config.toml
encoder_arch = "vit"
model = "image VQ-VAE"
dataset = "reaction-diffusion patterns (Gray-Scott)"
train_examples = 47500
image_size = 48
crop_scale_min = 0.8
horizontal_flip = true
translate = 0.06
bottleneck = "vq"
downsampling_factor = 4
encoder_norm = "layernorm"
encoder_norm_position = "pre"
encoder_activation = "swiglu"
encoder_mlp_ratio = 2.67
encoder_head_dim = 64
encoder_fused_qkv = false
encoder_bias = "all"
encoder_qk_norm = false
encoder_parallel_block = false
encoder_inner_norm = false
encoder_moe = "top_k"
encoder_kv_group_size = 2
encoder_num_experts = 4
encoder_moe_every = 2
encoder_expert_mlp_ratio = 1
encoder_experts_per_token = 2
encoder_shared_expert = false
encoder_patch_size = [4, 4]
encoder_conv_stem = true
encoder_layers = 14
encoder_width = 384
encoder_positions = "rope"
loss = "mse"
latent_channels = 4
decoder_norm = "batchnorm"
decoder_activation = "leaky_relu"
decoder_widths = [32, 64, 64]
decoder_blocks_per_level = 2
decoder_block = "plain"
decoder_attention = false
decoder_upsampling = "nearest_conv"
codebook_size = 512
residual_init = "zero_last"
optimizer = "adamw"
lr = 0.0015
beta1 = 0.95
beta2 = 0.95
eps = 1e-10
grad_clip = 5.0
steps = 3300
batch_size = 64
epochs = 4.4
lr_schedule = "cosine"
final_lr_fraction = 0
warmup_steps = 160
weight_decay = 0.5
Rows from block 3 of the decoder of a small image VQ-VAE, named by matrix and row number. Each number is 128 + 24 x the weight over its row's rms, rounded and kept within 0 to 255. All counts start at 0. Numbers have three digits each. After the name is the row's rms in percent of the matrix's.
After each channel's rows are labels from the 100 images, of 14976, where the channel reaches its highest value: "strongest on" is what is common among them. Only what is clearly more common there than usual is listed. The data: reaction-diffusion patterns (Gray-Scott). In brackets: how many of the 100, against the usual share in percent.
# conv: 3x3 conv (decoder.decb.0.1.conv.weight, 64x64x3x3, each kernel summed), inputs 0-63

conv.59 103:129095147159078096092127098142126119155173100143136147134120083133123138104116150127137119094111114103136090144132123109127110131127137077112111063140142135113111146145125063123091132126166123
strongest on: vivid (81 vs 14.4)

conv.39 102:083143129167135099116139134099157094141143115141094139117109112095140100153127139151131120126171125101094116152126132113076162119181101102118136132129131177115125110091164114126109106124185133
strongest on: grey (62 vs 14.4); pastel (35 vs 14.5)

conv.53 113:064148077156141105120123124083146101141138080144135133124095124059147126140129146146139114119199116107139125134123121129098143123140119115123134130130102175142124109096148136120120105119166129
strongest on: pastel (43 vs 14.5)

conv.27 070:172131123170139126146100109119136187161154115098121121087114110136101136104152116105141136121116083101195111144121106100172127134114132142119116121108123112155131099126116104106098112099167099
strongest on: embossed (92 vs 40.1); stretched (61 vs 24.5); feed 0.046 kill 0.063 (25 vs 6.6)

conv.48 126:125115145144101069120139112150133100134139102147130176122113134131121124130133117131133099120123147057111099128126162126104133142151124030113128101139136134103144172152149106144121132132154127
strongest on: vivid (56 vs 14.4); pastel (41 vs 14.5)

conv.63 103:133129128147100150120133137130152144136154143083110120105139131150084103135119141123108131154100150139105131151079137124148132132124080116099152123080120114094139133131113108081145135041171138
strongest on: embossed (74 vs 40.1); vivid (52 vs 14.4); cool (48 vs 14.3)

conv.51 109:132114128150104160109129128113145142166182133078076104138122132137114094119136141126111148127127135140093122152099138133136130127121064123124154124071118123094138129086120099089138127079167129
strongest on: vivid (82 vs 14.4)

conv.15 094:107157087167130124124136117122142096143173070162147154096096115111134145128099162149136118103143107120146092175115113112104122130128115115091133129141119177127087133151114110137106123089169114
strongest on: vivid (67 vs 14.4)

conv.18 092:128133103138128151107089127113115135120157129111137095114124112121153134124088112102110131141139104166135119114130076079135103105095135185084082161104097124159090083126103119118139104104134115
strongest on: dark (85 vs 14.1)

conv.4 105:124148109148139125147160125110138133135130129117075130135145132138122076153141122145119118151120149130094131115042127130127130151117083110140109133102115131076111131097113123087159147069167138
strongest on: pastel (37 vs 14.5)

conv.17 073:131127083145123132134126115140157110130234115123129141077145178148125143109103147124087127132125114133104108127137084101131113160126110095131155122132140133096100120138104125139140112114101103
strongest on: pastel (56 vs 14.5); grey (40 vs 14.4)

conv.5 133:049110130142117138120113133117132057140139115127097120152127135080134092137120111126102133124143129120055106145130127123062142118151098096117138122106131126113135102114148122131128115140166124
strongest on: pastel (81 vs 14.5)

conv.61 096:159120151103109172122123124154130151160105188091110094157174111175121114114140121109104152145092123157112146134134120130160103141092108140135128129107149098109166132129074117093140151127123121
strongest on: cool (60 vs 14.3); vivid (34 vs 14.4)

conv.3 068:136134090191138090153145117131093131127096136121108141203123133116125130133139136134105126083130131100137153141141101162175130142141104109114136089138160130126121089071100117128105107118113127
strongest on: stretched (94 vs 24.5); embossed (84 vs 40.1); grey (35 vs 14.4); pastel (34 vs 14.5)

conv.0 120:115116147143096116129155122131134116113137133120106138132140145130107100128114121131123109132109175105083114146101169112115133130142094036104134090118132122051158164134133095129133140122145142
strongest on: cool (47 vs 14.3); vivid (35 vs 14.4)

conv.16 128:088115110141101082123110133134142065140140045141146126155068145076133127125133122120113099149134124075120118151143136139082138130140132108111149109127126131137137124148143128142113117145160131
strongest on: vivid (55 vs 14.4); warm (44 vs 14.2)

conv.37 097:144108118159080099107113088107150124088108116123138118108113110131119131087128116113109092119080102113124131105119128126141110129105138099136137039137111111102118135184108155141103122121158116
strongest on: vivid (94 vs 14.4)

conv.10 079:143115120136113138120132115137186146136122139100100107110148108183086113106114172114129116144048115144098113156083125119136101140095099119114142117135132101085133147147102125124127144088145127
strongest on: vivid (82 vs 14.4)

conv.58 112:125133123150124136099096127098163143182124130094132076133117074114120136140134127113136143139128095145135131120130091097142126103101132154101099154126119137145120029119111127122139122109164113
strongest on: embossed (97 vs 40.1)

conv.28 110:114102124134121117095102113141111123130125071151159134125066113103152165092111137112129131111127062122147111146173116118124109119125167125122125112160141131147149132160126109148067111162128100
strongest on: warm (63 vs 14.2); vivid (34 vs 14.4)

conv.33 083:111126106154134117122107082148142091169178138093104129137133167128135113126151090103125116125129109124092150049117119166117150129103108138115116142098139110131071136122107112155110115125135096
strongest on: stretched (68 vs 24.5); grey (50 vs 14.4); pastel (36 vs 14.5)

conv.43 100:106096103127070103115104091127156083119113118112117118117109148110133104115133130100097073137118128120088111089133144108115139126116110080087129096103107101097074117146118158134125108136148120
strongest on: pastel (64 vs 14.5)

conv.25 073:132154081136122143096125094126140169174159139106103114084117134137121128132163203115176111090112147139137127142145137132148156141116124128134173105161118117112146119112117088136129093099146130
strongest on: embossed (79 vs 40.1); stretched (56 vs 24.5); pastel (36 vs 14.5); grey (35 vs 14.4)

conv.30 101:116137095180148081122154095128135143141178121123122153125126103175129140111123131131135075120105106086132129117084103158122110145114109087114126124136113144096081147124102099137103135088161121
strongest on: pastel (41 vs 14.5); grey (39 vs 14.4)

conv.24 118:108113137142098056127146117142140093152135097155137186126110136127118120116144147123130104126129145057112110127138159130092137144154128059123128089142146133114138163146159123141113133135152138
strongest on: vivid (62 vs 14.4)

conv.52 113:128099128159135133121065117133106145152165124122144115144117119135135149087138109076133131148123036116165145146135105146137131117091144136123134124138123122149134110119116115135109114137177069
strongest on: embossed (93 vs 40.1); warm (35 vs 14.2)

conv.35 090:148077134166123110141095110136150153084088113127135142103111116143124141051119110078119111136095069112158118134132123124142103152083141133122132128138129112127130133147104153125093136124154098
strongest on: embossed (98 vs 40.1)

conv.40 112:126097164135059124103120119144152119135117143101096100140122135122098085116131149106121121123102138134066129148116143120121130123116088062134141099133144105046137128133123121136119113124137139
strongest on: stretched (59 vs 24.5); pastel (41 vs 14.5); cool (35 vs 14.3)

conv.34 113:136142089188147129136123101101144133163197136114130108151133123158132142119150125126138112134133094115129122144114067155114108138102129125160134137125101142128113077106082105130126116098177098
strongest on: embossed (93 vs 40.1); vivid (32 vs 14.4)

conv.42 097:097128127140117102102079128136084102144202112109130100125108136081142123121130113103121094147137089092129139114127104169107129089102132133125125134136112132173081108097108116140117099129158124
strongest on: vivid (72 vs 14.4)

conv.31 079:108148104154132107098147111102094121151112137126129139186115115158124136142163121147119123118104092094116116043141122137142129115115118115127137146156124125097147100126117062092106156109136100
strongest on: stretched (98 vs 24.5); embossed (96 vs 40.1); feed 0.046 kill 0.063 (25 vs 6.6)

conv.50 127:126110156095113151082099140130135133160162149066107044138141087130138107119128122095066153121129123155116115126133134114147128114092105145121094150108134103123121115112106114114138137146132128
strongest on: vivid (55 vs 14.4); cool (32 vs 14.3)

conv.21 113:123122142158115097124164113135141132118150126125113148136138129138099114125128124136140087127102157097114115129084175126127133127137110025122127095126129126060118172139137120125127148106162143
strongest on: cool (39 vs 14.3); vivid (33 vs 14.4)

conv.7 127:101133125142120139122145146111127117136125144109056114125135129125128065174135114135123120149134177130064137130125148114104142131134072122112131150100122134099125121070129092104162131121162150
strongest on: pastel (64 vs 14.5)

conv.19 069:110130097187170095137115110115141120124131122131101134102131084176117136115151140130127095146101079097111138158116099116091111133101111118139105140148101154105141105113088098089123126112161094
strongest on: pastel (56 vs 14.5); grey (40 vs 14.4)

conv.29 114:123143115137124147132154125114149136166158138105064114141138140145119086146136156139129138137128172143089132150067141133136135136127062111133158134113119133090121136095123103127170141072148142
strongest on: cool (41 vs 14.3); vivid (36 vs 14.4)

conv.26 115:087130097148114072119128136118137073134134051166154144128089150089144133135140125139120104136151123084128121104139141139076146142155130117121145119143114143140123133149164129155113113137171143
strongest on: vivid (47 vs 14.4); warm (38 vs 14.2)

conv.44 112:140094147136060111108123119140154127104124133079132111124129112126085118115121110100106113128051126118118116159103134119143115114090117086121128090118126097097136142169084155133123137114158128
strongest on: vivid (81 vs 14.4)

conv.49 087:103168093181156109146150122108152098148166128135086153136117125137142115142131140181125102149151120100088125139106124135078132144150093096135125143128117176098110122096124115113131133111180124
strongest on: grey (69 vs 14.4); embossed (69 vs 40.1)

conv.36 081:113124131156143098135173118124093136142184116152112208135126119138126117110116132152148144137108130087121109147111138132119121145143122069140104080146119152101113165098144084123111145118154128
strongest on: embossed (85 vs 40.1); grey (42 vs 14.4)